A small image classifier, trained from scratch: patch size [2, 2], 195000 training examples.
Rows from expert 0 of block 11, named by matrix and row number. Rows with one number belong to one neuron. Each number is 500 + 50 x the weight over its row's rms, rounded and kept within 0 to 999. All counts start at 0. Numbers have three digits each. After the name is the row's rms in percent of the matrix's.
# gate: expert gate (model.blocks.11.mlp.gate, 8x768x384), inputs 256-383
# up: expert up (model.blocks.11.mlp.up, 8x768x384), inputs 256-383
# down: expert down (model.blocks.11.mlp.down, 8x384x768, transposed), outputs 256-383
gate.484 134:428580568595535447438502468448558589420550498480527441473519435478530550466530544448555569589496494490540462536515457514487416528627492511503591514476520498402465456471578565521479475503527515425431449457469520502441459546543529584539499521540422442433454516498519587520392525439507521560550567505496470555491525588450543460436506521417513404529518508451556344486538499574438441584482
up.484 131:536503465500533452505518402477428531525556462418567513523429484558598605490509540491487647590523457445541454502533582586526546556503573447500554537404491555462564506506489513532460491505473543467439497408545587482357525613539533537507492494446498426520470538495509531497427461415563506498666544572500420497503553562472416521511546408452459518498482489574531481495544507537389493561484
down.484 126:452544453522505581508524558501533521504396426485482445530513507440451546474530430544436529479540584427538489588528532523496384500480489469576448460524498574520446518482517493526492522498524530422465516562547531547500512435517482488494481565491545482541452581476454516464413469532467469479472510494590485622445592426559512412433547570526492447492476499511533529480578630468456512538525
gate.485 145:490489474342603509541450472456495459519532559463501462510505480492479551488449648595510487491520554602496434582495465544417550538432504362434569437470500293487502523519464410531473449506468468447553500482489470483497463489535505485478503556554481582532432391409541507505541451459446522456451548510503532453509490511519530481428516467545456567556508477478495497439537379509555468543505
up.485 141:402502552547550487433485497447526489451497460478431531490522558555553513424465511537560476523553545527470444457473459485453405482489448504543413504482464608469458547553480482480558535560448477476580427515572571482500448522394560527428448593612596512539502498562498471554518425471534482507530501518510614389411511458503455554442534541424540530406453569483553480531487524512578484463402
down.485 124:505461554570494483530575449421396486497450558510480566488502431512486444531561395549528527423437537494494457486431534559472526477465531566516516581402449478525413523606500536479484473422404476508506594540481470448507415486444475572537463466472542591465542519441537520526584516606498461488467561491522470569493475522487404496445524453497447463490484521588470569553475590497435488584573
gate.486 141:459519559562533440569434378580516517466465501418482456499475529506549473474528486531568478509538534402516599414552545441430486461481564508411496477486530577446509563409559501427522528526492532463527427483500547541512499506462408423538534406526493433543470481562482478505443523425589520642446400492486437519489418457473474515489488409477464471535547402544543465474489536460497483540492
up.486 140:467518428534481534477504466478549535444395537496499512439463469495570494514553460538434534517473489540433444445615537480439385513435543624494530447472465576475508505433524547417507554545534605461483452372445586530498584457459466400532457430529596398486599434553507467458499487475567486467434389510506498510522484470494466503533518439481455479431528546509546535518460542452539563496541
down.486 130:609502521527556460528474520544380509489515520408566547465443541533480444467586501510446457465549519493537492499497456512542513542458448549547465469468492398569436512449462523462556385460439510461455487549539509498509551401447505497449505573459488581531510509428592407526624523472452540505602515484543562449471546429473469568509559546533561544456568399529579541501568571573537501548475
gate.487 074:542556424539507515536540410543429544475401414476536439449403576445498531505430503477509461482469527478464495589534569458506595470489551494453493579508532523442443503496573408545481523452531462538438469550473494489529510494446544460539468541454548580590533471498475518480487561554530491535500570421513542411515537421497528504508463431479477468492461525511421514609495537424537452468548
up.487 066:555601452521507518506501467519482556478559575490450440483582517446301455490534567471462507502443532524490546428407477516490522492452508465466515379465478569504433484440470505542558493435482538444411506544541310457510542425589554382535502526500524440452517421440501472454528508510486551584485542512460516495522431430539401520404527600506489487432459497498503467599477428562451407472503
down.487 071:514603474485495488484452571495557589511529469476498517442407476397570495506538504476465505485455543516480498418437488496599534479582446494543501530491459444450443527457463499535494431571448469529442488526475460542617543480483454482482584472495514482585640544563450518500492537485372525425447514466541508530555451517540528470482519467499455574504478475494459402512486582508448424503562
gate.488 129:461496486461481443520412485500423540469431413534493433476471525388527430521495557466516495469436579567473505501598500441535483499481423530546482477549476499540394521541428564511535537535522517561488591472436558589536468486559386522487462573539473521498425499432572455539454534461501483509448504534503439535567518556569502491538451471481537581457521448489505562524526542488431556582491
up.488 128:491484547441471530477534531474570459587553520523486581525534520602447598551491411440445597487660424487462506536443517542425568491573615463490530590504552511494600547471594439485489498495448495479478578491520422514462552512464505507539549456475492421477530496561355520534547460526480518550470495518506529494459503465467561534462522490462499451507444506498511446426472517575703423479515
down.488 128:509555594475568490496482570498525461534393535525419518449531579493539458578431538468555444411519515456477568577454470541438532481531519493520465480431539457465525489517507527411500504470557503428504485448538483489473389534375499638522446482552453450542590439538551510492551462526493564492433406536500499559499442508518520503502487467451487556455553466483426472546384462523440598554441
gate.489 089:495468458515374516456461413456529480456425516509447500478560486472519476566510502439579534458483545500629537548553492505492437456565587574526518552545525536489451584500495468484487553559538509497537521527595553545496583443482493442531516634519451455441554473576533572547501500514622549409528469544442480472505529506566594477489526542530466482492453516551501560625451457432483456416490
up.489 083:561400472543449531488509533483418397428565392503506505496479586517435569443465536541408517485456553548461417506432519558554536498511448365436450491536382487532503469587440488525501512515499494574517441419469426474433444408451521437583452413550505545467478541474504435549509522577398520531527482478443506428428489585470480453526498423605512520513518532486488491494532507537513538488434
down.489 083:469515473528509526527466446395583473534526498479469496454453539484547479513503507402531542579448452563540428407524501513426452491428467545555512474379517494442495502494424514499550505549342412473560485533579451428421514477499531440426456572483471459555594537517463538552486451617507457490478532553526483441456498512565499588457561506518507489526499407507542431471485431525472542492600
gate.490 013:491507422515507472512540454471488526437422578563551544516422527544467429552525438513561458536590462467479438498469426568536574436513478478522456446523471550545590486530501456553504564480443516565474520492460552532484467522519541442467570452359536529467465462407541488489622512473454471408596406480548501404525565408556421448578445434497542484437487621501488451547504501503558480461483
up.490 016:489428510515498483486533448508552544405472500520527585471484516599404470509480510514440551470542473447485462548585478421515514454468528477498450412563478569580461495553464451496485541544539518567489454571492485487465484607447478535494566513391544379482526483417468481589525428528485520383587510485480457548559624442433533460470579447491566468516564532516531444505478539457543509454547
down.490 016:511428486560494453524461539477448526583493534504562487394538546476500447509546493473522563486446539525590454406475452521438630571488537438509478520526479533492500477470500483503534489475560538525523562508534487524495474487564490532558476422498480544392481452479480535507412536439534560547515485465480578538473369461501547462572568540511507518574549502542522455529481524584583506468417
gate.491 148:471445609473462494513533466442499410498461587544478563501441504576497439487464516539452592526437425494541451365588526507565485535404478544462511480574543452482467481480475557454540481536451591331444525509487435597457651518507501447524551621437510478489545459542522489481476618533594498497496511551527516546449549555534346481514358471488554524542561559542500526523468441442520571475469
up.491 156:490514570483512503541589485521498387464531482459433500497474538520545426469493511506468514522496470451516399435520493485477529517459468629454526440556551476471451536459471524576533497481420507397451494458476521634454600589524493471543545583458547457467484488478513485511476517493576505484481505496496486487496556498541442457503449457490563457488497579542463517473529504461487564470452
down.491 136:488538522494603387493547557447518580514465532499573435383480435454542414546559454529550604526568534407422569548423425399588505488542435454489530512538462427517519500446522481482538456493452503483583522564455465435463496476455563446540521536455491495493569432361538451525390400554549570481505445456540450487475526462461523535502555550529560433481529429493497536439508566514528501590543
gate.492 154:492408466453464526461494448442422502502545527576525458386533477462436580466473474481486546548498553521545491523468433464605541496466462446528400561402544468557426566514467401587529507474544448476536524560508457607497526426446463501540480535487481430430491446434487460383466427526429520518574493498482585489402428500490532492532571555458509439567488416551542598464471427415462489558554
up.492 150:481498511430472507575522411418552497548482499470576467403518434430414456547527493479400532500461478504593556517403475510606564540353435511545462499435549545470417527443448503548500539528477479442506415467593457533414503524387590505406460542458580567540480445548475448459483499508392474514483469469379533510491507482473541433487547515509449484515432468527456568517503486442502563477526
down.492 141:460479460490532465513581488543473417486589501509443475456499442440508488492507410520497648498439522470442422415427482551440470540463598558526497426515545424471470549526494553386546414517502619483456436441445531475511576477455602484476519533547527576595478503537532413596433492541528526445492488566432448464513514563434464525436523454442519450435530486375476556554532553589489557502486
gate.493 021:444480495487521577377506575573467515389443530429508446527507567493514506469431530540507515439467449492558552514429442461532444486507454544540417592481514589444545493561477586522498479405500425451562600430499525535532382470522475549537496478434519472459527537482539458513538528554527538491525564551514574478509545417454495485519372424609467501442586604556501535561495458481439653526525
up.493 020:423400452518496634475523517465460557418481501442501499501432541457480526476452531532464514409488398478489483495434422413495453507502467480574448583455527497475515532482448609522495477483442456433501550519453513637538421459528491554542427414483602542475469527452558503492531505595527553503531517450547543478533527435483484515546425509611514494408557592498516605498439481435476608572507
down.493 025:561419514497611437472464530491534467504544423469534450534461440516529445405598532387512430451522460505458461524439400398558421520537527502457372561566582445471477493514488436475528468487487512509505499582475508576451469492459521499456567543568562591552482551475544580614489596461500539592560535470438483531456579466466457478612473541509522557452531486445584483509518496526496472495511
gate.494 019:489534526513494639518558535547561477479516561478475549547543479510526459458395535547475509465516512552497518532480595445435506471511458532431531500507651461494482445420570461477491464472573551514450435479613525457646436603508495477503546571622535572485501463541498492524506488493556518418544577528427519504501464463486481547516479489586576516499493590547533500446463494406595564552467
up.494 021:473490494483403465540478450494482487471529522523519408442477458531484575508517479430444525502483517499491508535553468396598537475526413505540467480484407489535480501515513521479505547527455433490527476446429485546416450444457526453458451503447536446543477478483487529479499543581449550554481426488603452459484557503483554558550450482529514420565488519545500509527562559577394439430535
down.494 023:527600610464389486552511476513574461460458463544551458486590457456560551615472539515402525458531519583492546490558500551411528531431483501540492415503537507501527586552460444571504467491526566591455489490533555465519459438559487487438527550533572575442509550452420611525468518484474493462531522506576520501579576495454471554494466396507429456497561577504469555542554535502496503565551
gate.495 042:615520595522522515601443358464510516424524534543513503534486605475515523552425528522421610546537494561513521434534429526553507504495434514520496535563490562481476469434532445495362516423454496495487447550532469456500557553465479405429528521571459570557511558461553445523540549406532518541571577405550464494413491456584552503429475470518551499457549469597483510535323481463446466511489
up.495 039:556490555466498543563518388460461556407535514520521497492527624474451488541410488515415569541578433566435472497491507537514468568466536486544520550487518565517581488526499422609412466465439457520489409497528468448590492533455493519443526500506382567548444548498559459553463438471476498537653487520499493466498522422543585478504509533478542500478539470568528572599423454459401514574444
down.495 047:486575509499518486491423593437533524472495513446545465512483480455589420512494525443503453467507483506459532454559443562590510396491490458610544451492595463432533518505539375471466534548496464381498483531498418497510549518473503525504516482511432462423500485538517517560500414434493495536541494540487513551480542436508510471491413594502450414473538499425590520592539529413506500538613
gate.496 015:514488542529560516564540472445521508477446520514476438494473477500469461542512461534492457507445542394496493505513502439465442534505518493533488441473476454430439553529506542439529526487589489447518568463485478536518470444543446474500464452564519459475492439405449468499449454487492453543488456482542457496464412489555515510510544540533610528465522467491515444540531576453415611563542
up.496 014:484504441609532455574524543535530614402492439519528500454538504387545502564498447480495483494460438558477516465409488570497419568574469511487486513508525424474486558481518467609524454563595440525502468471470495553590531512524437508578448463541541494502484474519425522473508528377523545500501412514470526466602517519491479461441428548511551515499431526557520421614524532499449510522558
down.496 016:501422588536446586497541581483566537497563545435473504517539507461553509433535539454512497538532509557460477503380518607569576492502426465499543490562580537556470540474458570566482414541488553561443435542512499651458600526459521562529620414493512499505407515558532467515502550487550494475505512572577458447525586623420521504402532514469467430558417540516489423416604536466452461428473
gate.497 014:447540516534495487457373451551581460469590478427418516514541545536451486465561560552525562521459549489473568459412522553627520450565432448470579575493516524517470490415555544596586458468469540526608468446561499459513590472456582457540529487512569491506608494475490519556472522506474548465438498446582452310515422398443525507465583431498459560551571499527485532481525541448516503510505
up.497 016:534599539551539488420508484433509453523497437448518428460466504449501597518514507483510450532515521584517525473418471434650606469500536513476512466554561515433485493413536505491453513587456580529452498440543516522416538502433416548511457560539528534484447410573551560435507443578458487443459506468475475425398544581559449475476483481503572461428573511467490432544469546435503528511520
down.497 016:531486512589442591516467575596493639514532442498562525542599494483503464504529554493424567474497517522532519581570424550488530452514476489443546545495528527456515541431451531464560493518474547373596543487415443585545489607527468562585424535448468496546543516550457466538510456442616641466499514448461449440473502467608618419541484477516495508482473442527537493499563472611476408537473
gate.498 117:513498591430474582430545456519519525466460541502468489550511400517559442465478648503486477437571448434569463449496502529461470493525507495465361587528500492525534487483520522429491568523528517567513535492535439461478488463428496634479461445471487477568502481575542527411473493537510416524375536461616531503475452497472530456477404504484453497487570460425586443424425530582492537495531
up.498 112:471484506542458584381545453552579554524450445498442534439494393469513477446519553503544460466488476445553502465500449550514469471527485530418465471475523436588442561543431469507463459450468438527590444464454480449452500464418542502539529420510530435516479509561460552451506471578532491456417435464562609547463462480484535535562480550516498487549473500523565551509456605522511498502595
down.498 121:530501464548527437499530538522456516558483527597513518506543414651540563515467468537531560534521438569442531591429476556574479479508564497535414440455553507574500504512428452563573535558470501447537517522416485522557457495488510458414512419535502517512522553485546486527537520474489433538568576463466500515479395521569479485522486538452649582485504514400466401503369543529491468547518
gate.499 019:587632478496489426511528484463514501569423506517538477460514456548391478515473603466523491448559543512468550502438519547482556518564528424506494477564450463481521552551656443477465517531588523490499504515515609546529558537463479460634532514525538533483388496509524487504437594422559428494538594509549486429556441475502508464535486583481505502520595531506531424525485487537528455488463
up.499 022:623487418468477453497544496501470420549443532408619493454471446544456479501557526500540440444518587483484579487500496497387516489510503474471512454514536452488530513537545425387525514499534520439412458569444523548445529551504559452575558476520452586498400518416557490492450563462502489469562526419517441507595446537526497500492451553441466579484532490487498455498509481594568423426536
down.499 025:471409476516474511600469548459535545478443577562506597494459452524443474419435455460576429463509474504506562496556461536447539555509495591526504489500496399464454553414510467514500426456505421409531468518486518575541385514366485540456545490594417574462476536509498395543467515461536584526357559497558460470499520366541515513490472502544523459468485450400492465490398503516394550530479
gate.500 143:566461548529512469551426450581521470503501504413563446522470548460450487561474552508593449517393490587636469581517481474580386402460512531535503481520636555481501551510459477533445529442470582452464520509546484496601587508539519477538506515442472551523549517516463439545566526510461480576451438531477465510512501458424619445473546488538526480415581515461451516579509469600471432500510
up.500 138:445432538506533408488482534534459419478490509476572503509516527463455474568487598543619501385458457625509435539499489521542463448380474589540501417493567489506491569431420511536479510454515550505481559485531510537518547483492531562552496533389547570537518435486514453539573499432504541539469426479513485478507475495529569429445489535537610575482574568435513523590481485597505427540485
down.500 133:486454412429489433493467366428509447553548472553418475516503504476508450493550501573471488479556500452529494507497462597448484494485508521489521505478602534471513531408488543543488476528456438441429466608430454480468543506442425526484450498476525455523480503466454479406418520501528548528527402398473474586470405507472524513494536510439502433483434527578502545486462575392502456532479
gate.501 037:547434477541548565489443466459514524426432524467574384454423527510504476467490424591516495497501521485456480505455475456388430489490504426452502436441421552474466473576444383404426483413399526459550453517491485494537427456445438472522513467586477489500465448524500523541594426545568614527470522489441459473454443541451499451462519540563414501495422497516427519523535530560552428482477
up.501 036:487520402446501486512466521506488471461498469537467479350406563529580549441595499520576431551598535542498475478467448507437509478489489471420444481479525458487484529584484461510496552407447600440482521528530498478500498434466506545527510533580447452493480457460447534456573526550676555515480514444531413467485484551438543490550528470496506475555460492465442518521509493549529397429442
down.501 040:461534626452494544532566531468483393508472559494579525506474506544441596565399456464528411457527482501595516582538477441532496592485511576533541539540499493376509471453481530518520511505505509588519541466537490512482541484481576512512496471508466565486563478441513541500471526488540402539506453598518542488496562383455431466590489453483480448452507570519498542515495506509566433546509
gate.502 014:469421607573555525492406526477543525528612527492493441477527507493437551531562465497445610498527481461454508411534513518557539514577488535549545590491473549537487466464435578422493512512506523496561489501502530547569550464441464555509424495561441531560581481472580421507452492489517461434541411507551432556410523427560456574536427626486491481508515524482454522510412507550560452526470
up.502 014:550587478568506494558469447520535471389567491446436615528504510524524519542520485546561538555350595607459557502457533628463492447480487516512457511512509474523443476503497561561518544483546417506526433523470535477468424499473519604453424559506573471426451524465448416499540527510499590447439456482400460450486574450543483519531558559543479446504537542552475517386518483514467526539476
down.502 015:463441393558458460501487544442536497385487542542497560398503509583452557524522451554558442494504585514500486513502512517539515503584528504502452540495477565512526457454526533432541562578533429582524459546545517435557511478583430529566458505497463426474596538502504522565498541530511586448489453543551525530493488495491587481561549524473416469476446449541542513540501617454605468515437
gate.503 081:445435482454486468485455428544453490532538524478474581474448494453475571476437505477512515411545536607494528498488506529468572478472433489465610560453532527427486523513439513431464473596479503471456470461517472444499402481529534501502529581553536470455499499476468466472585510433426556419483534482452485536557450535549558543543550536485496497540457509529422409525444570550490488414580
up.503 084:590527478529478493539599515444546477474410492481559505519556586524539494568545503504488517577398505476517492488440534567535515472448549452433415435512516468577495452435521457586478501468447438483404449587538526452513554492473479474526498466493426551540407461487595501477453510482536460607498502516556492485468584504498501506501464455537500540510530411470537555589542409520608513544489
down.503 089:569547541472489464558521496577507493450544545515542529458500475511562425445538573514601498484561540514508477559507494445510486544435519608469522548428450504575530579456542473413407491473550611474480497440465486492483583525499419580534470489493493479418507510643449423538606461480475460490482575589439503476370457490457506539344509604523513517500553519443608643469479555483556514476461
gate.504 153:536457542434508497517390513515590481439541491451532455454538426561422476453472504594511519527487505488500448452436569467478561507495450461547476461541494525577560477540494463585518523490464475477500500549408483406428486445505465549554520488451440511524450446530565633410437444469449531558517539510520537663509502465528449478605461484462562481547596487510505593465510501488467613594496
up.504 151:482502501477470497533460500519531502438532487444473380477497425519442414466450536587467578461516485491513462448420590454512506500545455450510461487563513544548464504581497506599505465490472449465473428642480584469445517523437456523555506526417455536536442475532573496415422498483506482514537503487506546615471442502566417478565476478388552480517538495463446602464516532518457574582515
down.504 150:520470459521467425509498497504567493616528598548503584561545503468545635488515470447470491555428531538505542496569453477536427582483521417446465481538524446497523447570525503472529545489493563563527514488510429475517465491505581549522440575615522538480529495439565486498530511560497467517435504531475404532433552497480485487505486459562446456423395554459437482529468443522522493516476
gate.505 098:576542494601497504478471599438378575486500447573468441405476501512478503509486532568554399460425519479449523479509505497550582550508466407456489500456509564482437504534589389539492483500499523567428518552465473419576505359543536540549507506562482353456506495488528465506431474456513530519568477449550573533526451362502417529522540463429604571458538532519479591504479517540476466551562
up.505 106:413485481485521515541469409490627460437509527402549554583483543471511501503547466463454599529552530489528487498528512523420420446510540567520538473499461386497469522509407605469476528515555482447516477471523552581446544589445459481449524484490560602544508517508533500504549525538496519501442490528426411469485541578519559469398520547558448428540519508477511412510543480476608530488390
down.505 109:533463555466467441528517497443512394549561498566448483491445459503415466493544494538409514481440501558508431517441511528512555557419535472502536496581465467461338433487492530431491468578573494500508545397481461452544451601437545468383429448545513462513444458499438556501501408500485464527510490528475469505477484543448483503498476372504576608415464458491514523523610515570607503501480
gate.506 021:552360566507489520511553460491461503430457443528513566482516455525465465489513486513545501502468548483448483490492496517559486527459484474385529516484466440485431484591573443437559485515464442518593599444586525536493555528438516448505476560480524497547449519547527437484560549440542454514492512551537585460468506541415471532545480429507430575505534537502478463503389386478499395418574
up.506 022:604568483586508507459517478496472510539594547666521523473503599515526564502523551631467522424547466531514537484480553503439536426475491461539568455440493513531484500376492520554491486414532571520422419481574513520511541520500578535450547498534542564530498508498498505541475521547527558544509507496470469551442480509495516534470567549549509506499534517477524666389552531545563515561419
down.506 028:516574504393465568495468410515502523534464489537439486519474502468514557461498481513582431386448560566454587617423438472508480486524513468494547537568522460486571461563544499351550574563475483464463521553518496505527512472558454460438509526562462434499497491490532427507535441497539531513516473502498512562492492457409414539595534432509578595519512416514487536518451480461542563599524
gate.507 011:574466555407549507493498503466530527515573452487364449439530405449482547538612520440467446397496510520501481515401450418443526520507511480550578408472451484480531590545572504450571457501619509468441450550501550464512525531491592528420522561529460449561614452432525392475521499495521527506480467474453489580523410520591510525431530494500521517490448512504373522496562487498494487490472
up.507 012:448470484565481477468527584468513465483558544515459603472486504532491475530473488497452518498505467493441411523567474587476374463520465536448474509536484493447541413458482552620466483533442492528604422442488514504466459466523419413491478484440481485514449538643609479555544451540488496593479472469525568457436591438548446502537406518496528491516453552523461483557530476556501490523460
down.507 013:490592437457517625439541480464533463521554418523523480511545465544557452465540428458583456442496506484400433561523536585511477472493554470414580413489493475540551412545412468482552557546476493457491465470495538459509583392555442522503538505508468508450571621509430486521557507520529552507481503569429545545509580424483504547603436498522496484529602488465492605497528508566444498547521
gate.508 125:471529498613436485522482552545509560506566547479612557393459510447506508475505505539488579598558583444486518531518487550500413480611498577580519479520507539490440475601561407488463526516494500414525437493544531522482551543484542433558435459458455536551491493536586531638489557572575493453538480461538528483474486357527510594558514420519480529534468495519456469537562545456470535471511
up.508 123:538382573514520456551534560390509367507487573536496518428511527491513444484506445485462524417512465502522522490550461506442552536574542573467531521495493578525499548507586623566526496488551546473475547525487431596571456496468440406526532440503452512532530603550545457502427491481497511503492521513434451361506531511521446430426515425511519461469508540510600504508520524514567461534447
down.508 128:581402532491517564543523610572521490551554590506550455436499507491514505514435423540505561458509514514504436476623401505508447541412480515505499531534470431523459567459558534590557497466547522391497487561479534521445472480506480437542395507498522520528427455503596545482415499513454450600474533486456501485424412437461422450582515442530530471434572487604479494498616564419526482522521
gate.509 044:496421474490526543530476572558580514404564500503458533519490533487586604455553537501436436454548418459566548547423493472496418482398548510550494467575502495489538443492465540425556429428501477528499529447467498526538418517476536478487526518587440500368518512472436516510518503572473489562511474461438493412435531507528481436493495495483510455448493515498449493387454520497406443536456
up.509 041:491436510534501450493514540517617483390526456411501526560450508484536599501517514462520448515505402507541497552334454399462428562400546469467574470554460460495510513529390552575517431413473447433519552472512532501487493503514562491399580469538477555414516521447401495548414549529432499568480431464473456336395563520484547406517449474414501454487449520448472487441505468473467516549491
down.509 051:532551528553593427499585507357571504441483520463558521500432562522579405419507493466517401550558548593514483523525488432537652596545486446448484496474539445514471551523509502554475577513447556494536455452472520467482513491484437444513474448489612483531450458572506543535399555515629458548482533551512487473527533471519566516562456525514485570514528543580527522519501470550550543463524
gate.510 009:424572506453538538465505479592531557525524559459454495484486561438444512477455571365579443450487476573416463377464439464527562509477440506514430514441570510494441460578569420430563508533436456570480493454401549439584530443525497491528462531532583507487486431564469558547515547514450532532462485458448505495469502566472551493469475533432353544545483467519573521514588500469471468416450
up.510 010:496526484480494409500464477482495530459511527498453529508468459521535438499528445518516519523419474495514567543414572515407453578529538528569577427510431509562493529459478516462567535471493615430462454554547558563519495500426504499511464468445458615458496460479417469532504486504548488495640477538499494468530490534442459548495526408441533478470495522432487499545506588395524498586433
down.510 011:528498489503513380519501502522521548496552593458544471507420556443486462520453513553525534559430504513513568431511398523578504449409537528503528577542508486513535548474466521490462421542497536530511505512443529501492607531485466386458478574513580593502488524506526610507470527539484547484477454517498512415559531520349496444532491489505517406505500527545585457482491521514437476531589
gate.511 118:534539542601489540501562512483576402518481562592543382540481495458501506533491553407435546463520534466468481515479476466471519497445639458579497487589487528501507557517505474479483524528504568469544485486557525449428522517549506538487454449463581432543476446548544528504480426413390490541482460459434526588512503560506493478437536481527531520480525530489494464409494438539457490506376
up.511 127:549474595604500468333471407479547513449575558486490523494488553475445541516509522549531572484548569623508443529455450512525508487549461379509464466483346482546493507501584486567494540533509511457480462502500500475498531504481362483494405449487540444459455537561531551535435434492489554483418499469434570539526464588459555426465520479584496607490514501475520566523503442568491526536448
down.511 122:500478391573530462494532468529547521461418494467576461493484504508552594563553529594407517565545519479510463493491562456466544539601556488468447468609604492558495505411550487453586397443504472487543461567457465560578518465536534483519390533478528529516472536519556569667528546594429490501497434629477473442494578435578407456484457560529418469513612427451598586552431484540475449481521
gate.512 022:451557516496551403540513507484494524498585582466556525469516475491545550590545568575432467541558523511430554505423510502570521488558564485496562600458504525505451516371501534433532551509457484478475416609525381492505481516512475450492438509455551491506440533529515597559488520568474395531605576405470511520416571481450555477404495517514562467519578522485545517480570547576537514417459
up.512 023:517513450482492484465533470498483486562551507550524507517496414456541577533511493468543481498431464472441487576486511472435463564536453395404451503521510421456540511368508459512582443547479514531491529540477422528512551444455493435390460493445466469536422430549495413519480478521504552455450486557535533484578421454508538456591345594378536538502555535491429431526498487448536497488478
down.512 023:493513482512560520570495516526470460525462550495435510533539488455473435416514460568592461478544520475472484550476535582489516573435537524481583563545572558432563439575495565529478568523446533566513529500556475544622476462546391541553457550499447510596487502437460460540531530503371504487489536487546519513501489469456562471533474494431579544466465522588506587453490485591551490483459
gate.513 112:441464430526537529421553600435581477512437517443495552476453542383566555541538502489499523523556397523478520483554500493399520379467500418542469481563541517500492519525542363534474509540541479472482509550480398574424500529465513615502525497465470581449617529483518488461433499510512491511543507503457532574518500504479396547538469436482544468479553458509487556520514555504447538511539
up.513 116:517493538532508488530543569547593480487533468423501507461468502407511502466505651490468504562602475496551459482472517478464553524529464543518549461456501557582454555555543603406513464535424547506501558414561474543497524575525532518524522474490511439524409491519522487476466565439471429633525452492436529505516540518340442477475526463460596517419444598435454487442497478544506544567539
down.513 112:550497505481528526484500461541526459596519403509560442456585498609427506700494532598566450450445500511420409445465518460498510508509575488488478459500467532533480411474520549489506474487587392463540489510513499482469451535419472508517526429465465477406470405503559472488470595519494535494467460473481530523585482452564458556521632455551517473503523522535398530466576553529394431580595
gate.514 038:461497541555483461528466497457528425345533513444418583542470524460487457496420387452529594590474505500467481535479526587554508484442524604540534487483493452444494526420556562505593358508535474459444524530458452558510451469473483580448460483513576512472398481529470470427596585433444484432484527436552547434446528513472500534507529463459606513406445581514535552561452535459535411464490
up.514 041:555449559440502510462430484519522443460438457506494542522497471494700486544490472490502563490532514458516472456511450529457559552490391575541516508539485522473455499495628565514579496517502488432499625466453486461451540484528462427423494546575546464507454556448513449493538541523452550553437494376539518538440493516483545554419543351477548514546536539468486434472540494423513524463493
down.514 046:498499526528478509521521509446479556473499498411542481452518426488498557579482524431573514550572479403404511513523464510429426498464480552451489566532546494471519556530449536535461459456598524573543514436573433515424460555403521524554521452489552524476486513519504553564487525492491459464574407574467544461489502499541546606434398526445515444500427529468465527499513518542507432537353
gate.515 118:572513416427536537519515386579453503522496498573540556509522527474550484578451472506509525481423672507445536553504399538463417437462460507524533585492553473543563447597606533556476536489489524472463544493477496584452480532482604532441397602611522485503464486456526432527499521558578447560573440455561519515455469537459517459479570552434491473533528523548476545525493524488573506462505
up.515 119:526456464447520467507497454429469480503494411474555500510492524393446519539487491515516518469539511504582507531469504483461501534550459486528474575504514496561551529482556500378505530516594516460548492531573538643543439482558465513515448456531412506491463480466499508492540477553597565556508487509488516575458427556544533457560493537449514438494475508514556445539478520460506456467555
down.515 114:596439434573459490475536519552533518556467504466560511496501497577491434536571533509501458446613528402451497484499444451501478458405497558511506445515506517496418445411523488588476538445506420429521429489509434422530385551583515455483500465436337501586465543530531556491443519349495533500581520513442453563426541429446527481512611475490458553456492485439587577489405448479472453559518
gate.516 112:439566557477549433579558418455488471471459487503537541474425562517583565438513415473559532410450552525506502471392490432518520542444419521448525485510499468473494593489481444455576423557481434529560492505531566534446423502512505541537566539551480552516551490507544469477504515530440578454453468540531588569459521562487540487445530580484475518474479548490446402552585474513589555498528
up.516 111:513463526535413544554422523523492527559533507476452491525543504470464489494485437417464566469585534542518527483560470522411506491491488463521427547486453598534536452562556519497493451453572465432463400404447443467547561529479517525499361512482526557504430419471549497542489560440505455429540433487485466430530461467461370490606549459410584425520519427598571530497460496530458442431502
down.516 105:468530458520498405552537525541514546510444535576475440500449514470570402521579505528478512533516483530493551562495546497588545529552478454470526539512527452497559494541476535415554482576509472547501478539551531575579466581527626465491499517507498543454501522484521441524528461418420518421514492495493469414487536434530565517432452568490590403511583479444446454551601588499537512473523
gate.517 135:477507561509529488516506443490472522507417560516547522525584436538507493530500509501512560398537517485445516577494456531493477515530496462412536579482570474514540513542545540485540525558481520538595528490541587500419531569469501483582532439505483481578537471476514548521429541480551388543523504595474545533478413520578482525463482459393531492514458542476471557527486425507447462507469
up.517 130:501514499470497551538472481537490471470474548505563509514522436537433530525546520462451557409509513504399556559448520518455477597425499430454539465466506461520550577449538528541524545537531511495514538478563568538431555535513502493565495541524413450572479548498490551473421511497529441505495515514469523472490385515565474540554481495480493461555577549399563515512524455508476371524512
down.517 139:492521422465505550510431446569431410531519476581488501524422461465641612540511455414524402491573464502442500424600503474461501529512439544482501538485592486558454481524485543531517523475466391517424487554525454452552404522486621487508437538577481546486503474506485393410528478451428370491384461480520490527475566519509495446509536544444451538524410399469510545446419432445441424491478
gate.518 106:454520569495556518448421544440539523565509494518488471516477541447428482539473545505507496513496414495489405489511540462501537538489418471560449521502508433523456414551527473414485506519596399522505629432532501618567431608468480504490475472592475504466442483517494473558466521488570512540452525547448534516463507342417524481526525562516484483488550467462466420456556476587449502448481
up.518 110:502498478527509429523520518504459508463428475469515450438500550531553525470516546543453588467504547427453464446479526421444495546502534541567511546462427527567517519420435528538476485463440540516564405449582410488467564453471493533570589592392607471553491526556528588478531454440509497598513474425461567538537487497529574543520385425443513444535380518577511604480470521502621476503591
down.518 106:480493521371596412488599476484614530461536540474590457453460532519443494465515584442495493378472580562556494450400521447456496513495504503503562474567450492490573454507486428528438518477556531498462545535513477478499529572504547431478582487591509576548536537379534469512452525588508451489507463488541479570458439585468467530532483455494487457478549480494509603510486557499530466594466